config.yaml
norm: "rmsnorm"
activation: "geglu"
parallel_block: false
inner_norm: false
positions: "learned"
init: "torch_default"
optimizer: "soap"
beta1: 0.95
adamw_weight_decay_other_params: 0
Rows from block 9 of a small multi-label image tagger, named by matrix and row number. Rows with one number belong to one neuron. Each number is 128 + 24 x the weight over its row's rms, rounded and kept within 0 to 255. All counts start at 0.
After each neuron's rows are labels from the 100 images, of 14976, where the neuron reaches its largest size: "strongest on" is what is common among them. Only what is clearly more common there than usual is listed. The data: rosettes with rotational symmetry.
# gate: MLP gate (model.blocks.9.mlp.gate.weight, 768x384), inputs 128-255
# fc1: MLP up (model.blocks.9.mlp.fc1.weight, 768x384), inputs 128-255
# fc2: MLP down (model.blocks.9.mlp.fc2.weight, 384x768, transposed), outputs 128-255

gate.614 [138 112 113 106 142 117 111 184 133 154 103 126 106 141 110 132  88 100 130 118 125 125 129 112 129 115 120 115 135 105 108 158  72 126 142 120 139 108 122 147 160 135 154 108  90 168 132 129 161 110 123 116 133 110 124 104 124  89 171 108 154 136 164 134 105 135 100 155  96 137 118 120 124 140 143 150 160 138 139 101 132 195 142 104 113 109 138 115 125 111 186 142 120 132 145 122 185 170 123 117 122 140 140 110 123 115 116 157 132 168  90  93 159  91 133 127 136 120 116  91  99 146 161 153 135 125  99  95]
fc1.614 [ 97  86 117 133 103 151 118 160 161  95 159 156 129 141 149 117 112 157 139 125 124  75 115 132  69 101 105  79 120 159 130 176 136  97 120 140 124 124 175 141 139 141 155 159 123 120  88 106 117 129  67 149 180 153 124 163 151 158 127 187 147 161 141 158 159 128 107 164 144 118 141 102  81 121 123 122 107 152 152 156 117 118 134 138 141 111 136 125 122 131 111 115 132 132 157 133 136 106 139 114 141 102 119 121 109 138 101  78 141 126  98 131  68 157 137 111 169 182 142 140 108 125 139  86  99 111 140 129]
fc2.614 [126 101  94 143 135 127 136 111 144 148 106 149 137 135 116  94 155 167 148 126  95 148 125 138 123 134 110 149 121  92 180 150 166 105 142 101 118 148  93 139 137 129 155 126 145 134 111 106 148 150 202 132 123 121 131 144 183 180  97 154 118 117 147 137 158 126 113 163 171 152 143 132 129 125 151 144 134 161 118 137 120 139 125 125  94 113 142 127 177 164 128 129 140  94 131 127 161 123 136 160 167 122 110 131  94 101 153 160 107 124 109 100 144 137 124 157 135 130  89 129  87 108 142 132  84 130 111 121]
strongest on: vivid

gate.104 [154 116  81 165 120  98 103 129 154 103 128 163 133 168  94 184 123 131 107 109 133  94 115  93 119 128 100 159 141 159 129 163 138 136 110 140 105 119 156 112  78 120 101 122 124 110 106 169  94 113 111 129 134 156 138 116  98  97 118 137 122 121 173 120 135 116 124 118 145 124 119 111 125  82  88  91 134  74 170 104 148 152 128 124  73 109 138 139 132 106 112 110 108 150 120 104 115  96 114 144 101 107 144 172 144 122 146 140 132 136 122 121 123 123 141 114 134 130 137 128 127 128 106 132 119 135 123 146]
fc1.104 [106 109 133 106 116 165 169 115  98 125 146 123  82 104 153 114 129 112 125 158 148 159 141 173 135 113 130  91 123 157 105  95 108 160 114 121 167 188 115 122 155  95 176 136 136 151 172 130 127 122 130 171 123 121 129 109 145 146 134 122 131  91 144 165 123 119 137 136 121 162 132 118 124 156 144 146 144 126 134 122 101 111 166 125 135  98 145  91 128 145 127 147 163 114 138 113 129 167 175  99 154 104  84 165 129 115  89 156 152 149 105 123 134 113 156 149 100 103  89 113 140 152 191 136 134 165 158  83]
fc2.104 [160 138 144 170 180 144 126 132 147 155 135 141  92 141 155 118 156 117 168 157 152 127 123 107 161 149 193 116 113 120 120 153  93 129  99 126 145 126 134 171 125 136 137 133 126 102 119 130 164 127 158 110 116 144  98 121 122 128 102 151 139 138 142 147 171  92 101 142 136  98 122 144  96 188 116 168 117 149 147 135 122 147 117 145 102 120 121 124 116 108 122 107 128 136 126 105 146  99 141 109 114 122 133 155 125  85 137  97 131 110 116 124 112 112 147 157 170 134 146 143 113 118 161 120  80 145 149 114]
strongest on: pastel

gate.79 [110 106 148 166  94 135 142 114 103 132 176 107 185 132 148  95 125 129  95 142 148 162 118 167 149 106 146 122 107 139 139 127 138 162 122 115 121  92 156  99 144  77 160 106 129  97 175 165 123 133  85 151 126 132 117 164  75  67 115 136 112 109 138  81 148 134 181 131 123 118 133 114 136 125 116  88 171  73 132 116 102 152 129 150  92  85 144  81 156 140 133 110 132 129 126 137 103 144 153 109 100  99 150 125 132 132 116 112 156 142 139 104  91 148 107 119 102 141 116  88 116 113  88 134 160 117  91  85]
fc1.79 [128 156 144 102 175  83 138 131 150 120 117 113 168 126 126 109 125  87 132 131 137 152 113 154 112 111 119 141 133 168 154  81 115 120 145 174 136 104 126 111  83 108 105 128 113 131 141 106  98 134 116 137 133 167 114 196 147 140 116 121 100 127 127 138  93 108 118 103  76 127 156  98 112 145 146 106 166 139 110  83 142  85 111 102 133 133 155 178 135  83 131 114 149 173 142  90  92 142  99 173 128 167 101 112  66 117 139 136 149 128 127 132 170 121 109 154 138 138 160 128 106 126 132 120 139 114 151 172]
fc2.79 [128  78 136 151 164 177 146 141 134 126 144 125 127 135 120 130 143 141 127 142 133 105 131 123 132 117  82 121 131 101 144  73 128 146 152 134 166  85 117 156 135 122 115 156 102 114 156 179 109  97 120 119 123 103 113 110 111 104 102  85 104 148 140  76 183 160 141 116 152 107 131 100 131 132 114 158 144 154 123 156 115 163 142 170 151 129 110 119 119 148 134 149 132 121 120 200  87 116 178 151 113 113 123 177 134 124 156  96 148 147 117 156 126 132 100 155  91 103 149 118 121 133 141 125 102 130 165  90]
strongest on: vivid

gate.51 [108 140 144 117 106 100 113 143 134 135 133 117 133  78 115 151 123 142 146 115  87  89 134 148 141 140 158 181 109  65 149 134 140 142 104 155 127 137 145 114 131 129 131 180 100 143 123 179 155 114 123 100 158 129 192 133 113 134 157 176 110 137 121 102 136 174 102 110 121  93  78 138 133 129 133 131 180 111  94 130 156 107 173 116 134 151 118 105 167 134 118 178 111 107 137 125 105 167 140 149 109 148  96 146 131 160 149 105 134 137 132 108 126 143 153 138 110 101 146 156 175 157 156 134 127 142 116 159]
fc1.51 [106 128 157 124 126  98 124 131  80 114 149 113 104  98 159 161 174 130  82  84 154 165 162 179 118 170 125 141 124 153 124 102 140 103 144 120  76 130 148 150 119 139 134 117 120 145 149 137 125 165 147 152 122 152 137 128 109 158  99 123 175 137  78 139 125  94 133 125 127 109 115 102  86 143 153 114 105 112 114 109 186  85 149 158  87 118 132 131 139 135 158 126 141  89 133 158 153 119 133 101 101 117 126 126 164 136 107 134 133 164 109 117 127 144 132 138 125 148  58  91 137 100 109 111 168 111 157 154]
fc2.51 [119 130 121 109 148 172 170 146 138 127 119 193 141 182 144  73 127 124 129 130  98 141 128  98 133 133 176 131 125 143 131 120 126 135 168 144 120 120 115 162 143 139 140 161 164 113 149 138 195 131 115 114 125 108 102 127 159 116 157 124 112 160 110 162 176  94 112 160 140 141 149 150 133  91 155 159 149 146 157 126 107 137 152 139 127 141 122 104  63 134 159 129 145 132 117 120 103 128 133 116 123 178 129 145 167  92 131 136  88 102 182 121 106 136  98 113 136 143 151 144  80  62 159 125 111 112  99 108]
strongest on: vivid

gate.520 [140 134  87  87 114 149  87 121 142 140 153 126 162 141 148 104  77 112 157 173 136 132 108 150 138 135 155 108 109 112 177 170 108 138 115 100 131 129  86 126 148  86 171  94 166 120 128 118 121 149 101 136 151 111 128 146 137 146 117 177 128  96 125  98 171  72 144 142  75 104  92 150 117 136 110 128 131 120 134  94  89 125 116 123 193 153 167 119 137 169 128 133 120 162 125  72 131 161 142 117 144 127 115 140  90 135 128 109 128 126 116 148 120 122 153 112 114 142 123 163 167 121 194 155 142 108 138 139]
fc1.520 [105 116 166 140 175 110 129 134 148 111  99 152 128 157 165 126 121 143 151  84 115 121 125 162 103 111 158 112 126 107 110 138 132 146 173 118 129 180 139 138 120 123 112 112 130 100 182 113 137 162 118 133 106 124 144 149 120 110  96 133 127 176 146 114 125 167 168 110 153 149 106 156 147 113 158 115 191 112 113 137  79 115 104 108  80 182 125 141 152 118  97 145 132 155 141 142 158 109 160 107  97 104 142 147 177  83 142 138 141 102 144 144  64 144 121  99 131 161 163 144 114  94 120 117  93 145 138 138]
fc2.520 [148  70 170  98 100 122 100 114 139  96 121 109 150 115 138 125 158 156 108 145 114 163 143 105 101 128 103 119 111 106 150 127 129 162 157 167 109 163 110 128 118 104 157 135 141 163 158 153  73 165 108  90 101 141 105  97  97 116 130 137 129 164 131 126 164 121 132 120 146 106  83  66 149 165 102 159 130 160 120 149 119 129 145 148 167 120 168 160 141  94 138 109 115 111 116 189 115 128 102 168 152 105 121 110 121 152 142 125 123 142 101 105  84 120 134 130 122 101 149 133 159 117 117 159 134  96 131 108]
strongest on: vivid

gate.332 [143 157 118  78 123 137 125 131 160 136 136 146 100 154 114 152 107 141 151 133 141 137 149 141 121 138 113 127 182  74 114 130 156 148 138  99  69 152 105 128 162 127 135 134 149 132 136 123 116 136 130 156 125 109 121 139 114 126 114 178 106  51 146 112 113 105 117 132 142 189 147 140 153 127  91 127 105 160 161 176 138 144 117 131 130 135 111 141 146 127 144 177 117 124 149 101  96 119 139  93 124  85  92 119 107 119 122 123 129 115 121 138 132 152 169 160  89 138 107 136 134 141 116 142 136 136 135 110]
fc1.332 [148 153 112  65 104 112 140 150 160 129 124 118  86 157 123 143  95 142 117 144 104 134 139 119 161 136 116 130 176  79 113 146 151 159 170 114  84 106 104 132 132 130 159 128 135 194 127 114 112 134 112  94 117 134 109 123 132  81  99 153 126  86 141 110 108 109  99 126 149 154 101 129 192  84 102 183 112 160 150 144 133 110 121 121 100 141 128 147 109 113 112 157 128  94 117  91 119 104 130 116 109 135 122  98 108 120 121 114 143 113 132 120 133 127 122 116 103 136  91  96 138 100 100 125 147 160 127 111]
fc2.332 [141 145 166 128 117 126 137 130 135  93 144 141 142 102 146 140 142 138 146 129 132  99 114 149 126 117 154 121 137  98 114 140 154 128  95  77  90 153 143 145 124 126 122 157 127 171  95 106 122 143 150 107 149 165 162  87 135 141 131 104 110 153 110 133 123  71 156 126 154 118  99 101 124 153 146 134 102  87 117 119 113  96 127 140 119 120  87 147 106 129 134 105 111  93 150 107 109 177 145 153 125 149 150 108 131 158 146 123  98 165 118 137 123 121 100 130 137 117 127 129 135  91 110 112 125 113 149 159]
strongest on: pastel

gate.627 [ 82 121  95 118 113 144 102 137 121 124  94 144  75 134 119 119 116 118 147 151 159 129 141 102 107 190 124 118 127 117 101  96 103 112 179 155 128 165 122  98 134 145 115 160 125 137  85 113 119 136 113 137 127 110 120 136 107 132 187 119 127 131 140 127  96 130 165 125 115 127 137 120 151 138 126 151 138 155 195 169 167  74 128 117 163 109 111 138  98 134 119 135  60 134 155 160 145 136 125  97 111 151 146 131 161 142 143 142 131 100 187 139 138 113  96 136 103 133 158 106 140 138  92 106 120 119 113 123]
fc1.627 [ 80 114 120 150 116 173 136  97 135 128 168 129 126 114 123 136 123 126 125 119 154 135 109 160 170 104 135 126  94 130 131 108 139 145  99 111 126 111 195 117 120 150 139 116 129 162 125 152 125 123 125 147 125 141 138 148 177 132  64 153 168  87  89 105 113  76 130 126 132 191 140  78 154 131 119 117 129 136 112  89  92 149  97 151 138 139 135 144 168 122 150 111 138 131 158 140  95  97  82 156 145  81 140 104 115 144 139 183 135 122 122 109 148 136 120 171 127 151  89 155 120 148 152 151 155 141 135  97]
fc2.627 [123 149 104  90 130 111 146 167 143 128 164 103 146 164 147 146 147 148 133 101 145 101 109 111 111 133 105 145 143 153 103  80 143  97 172 119 131 178 150 136 129 177 137 138 102 159 110 135 143  94 121 155 156 125 132 161 120 127 131 165  75  95 134 165 160 136 143 112 139 123 125 147 125  88 125 119  82 142 121 138  96 160 102 141 142  92 132 138 154 143 138 150 132 121 136 110 143 133 120 125 116 163 136 121 145 142 125 105 173 145 107 135 117 126 118 161  91 120 129 116  99  98  97 100  84 125 153 128]
strongest on: pastel

gate.119 [ 75 126 111 140 148  96 127 140 136 140 169 126 117 106 108 130  78 169 119 137 172 130 106 151 130 109 103 145 104  85 102 116 133 114  81 123 134 125 124 123 164 159 140 124 121 103 122 139 143 148 146 169 128 184 152  91 145 143 112 154 104 129 156 150 157 104 101 104 139 114 123 133 124 112 144  97 120 159 131 124 139  88 134 152 115  82 121 167  79 127 149 144 103 143 131 162 108 126 136 170 124 118 118 172 105 154 125 102 108  86  98 137 119 176 143 120 126 152 135 105 151 136 157 114 131 158 137 132]
fc1.119 [155 110 146 123  82 104 133 106 132  95 123 144 128 143 155 147 114 163 142 158 110 173 135 140 127 132 118  94 134 139 115 159 137 112 129 155  58 180 103 102 158 123 121 140 113 136 122 144  98 157 104 111 133 163 116 148 127 118 111 121 151 115 162 116 132 119 113 122 180 116 112  89  98 144 159  79 122 144 130 131 115  84 157 114  92 158 122 114 126 152 162 122 111 105 143  97 124 152 137 141 164 150  89 121 147 106 105 115 142  98  98 157 135 177 114 158 148 101  85 110 146  83 140 134 125 140  77 123]
fc2.119 [130 144 127 139 137 134 162 125 108 147 110 154  98 132 115 115 133 128 155 113 103  99 131 123 153 131 133 110 112  96 125 120 140 164 189 137 126  96 132 105  94 113 104 117  99 158  95 140 145  92 144 131 161 146 129 117 100 146 133 103 147  96  91 135 110 175 125 148 151 105 147 131 130 124 137 183 159 111 124 182 165 116  78  94 145  98 110 116  87 112 120 141 172 143 140 146 136 127 135 116  72 146 133 117 106 117  93  99  70 103 133 125 141 166 154 157 133 120  91 152 105 149 144 173 146 137 104 139]
strongest on: vivid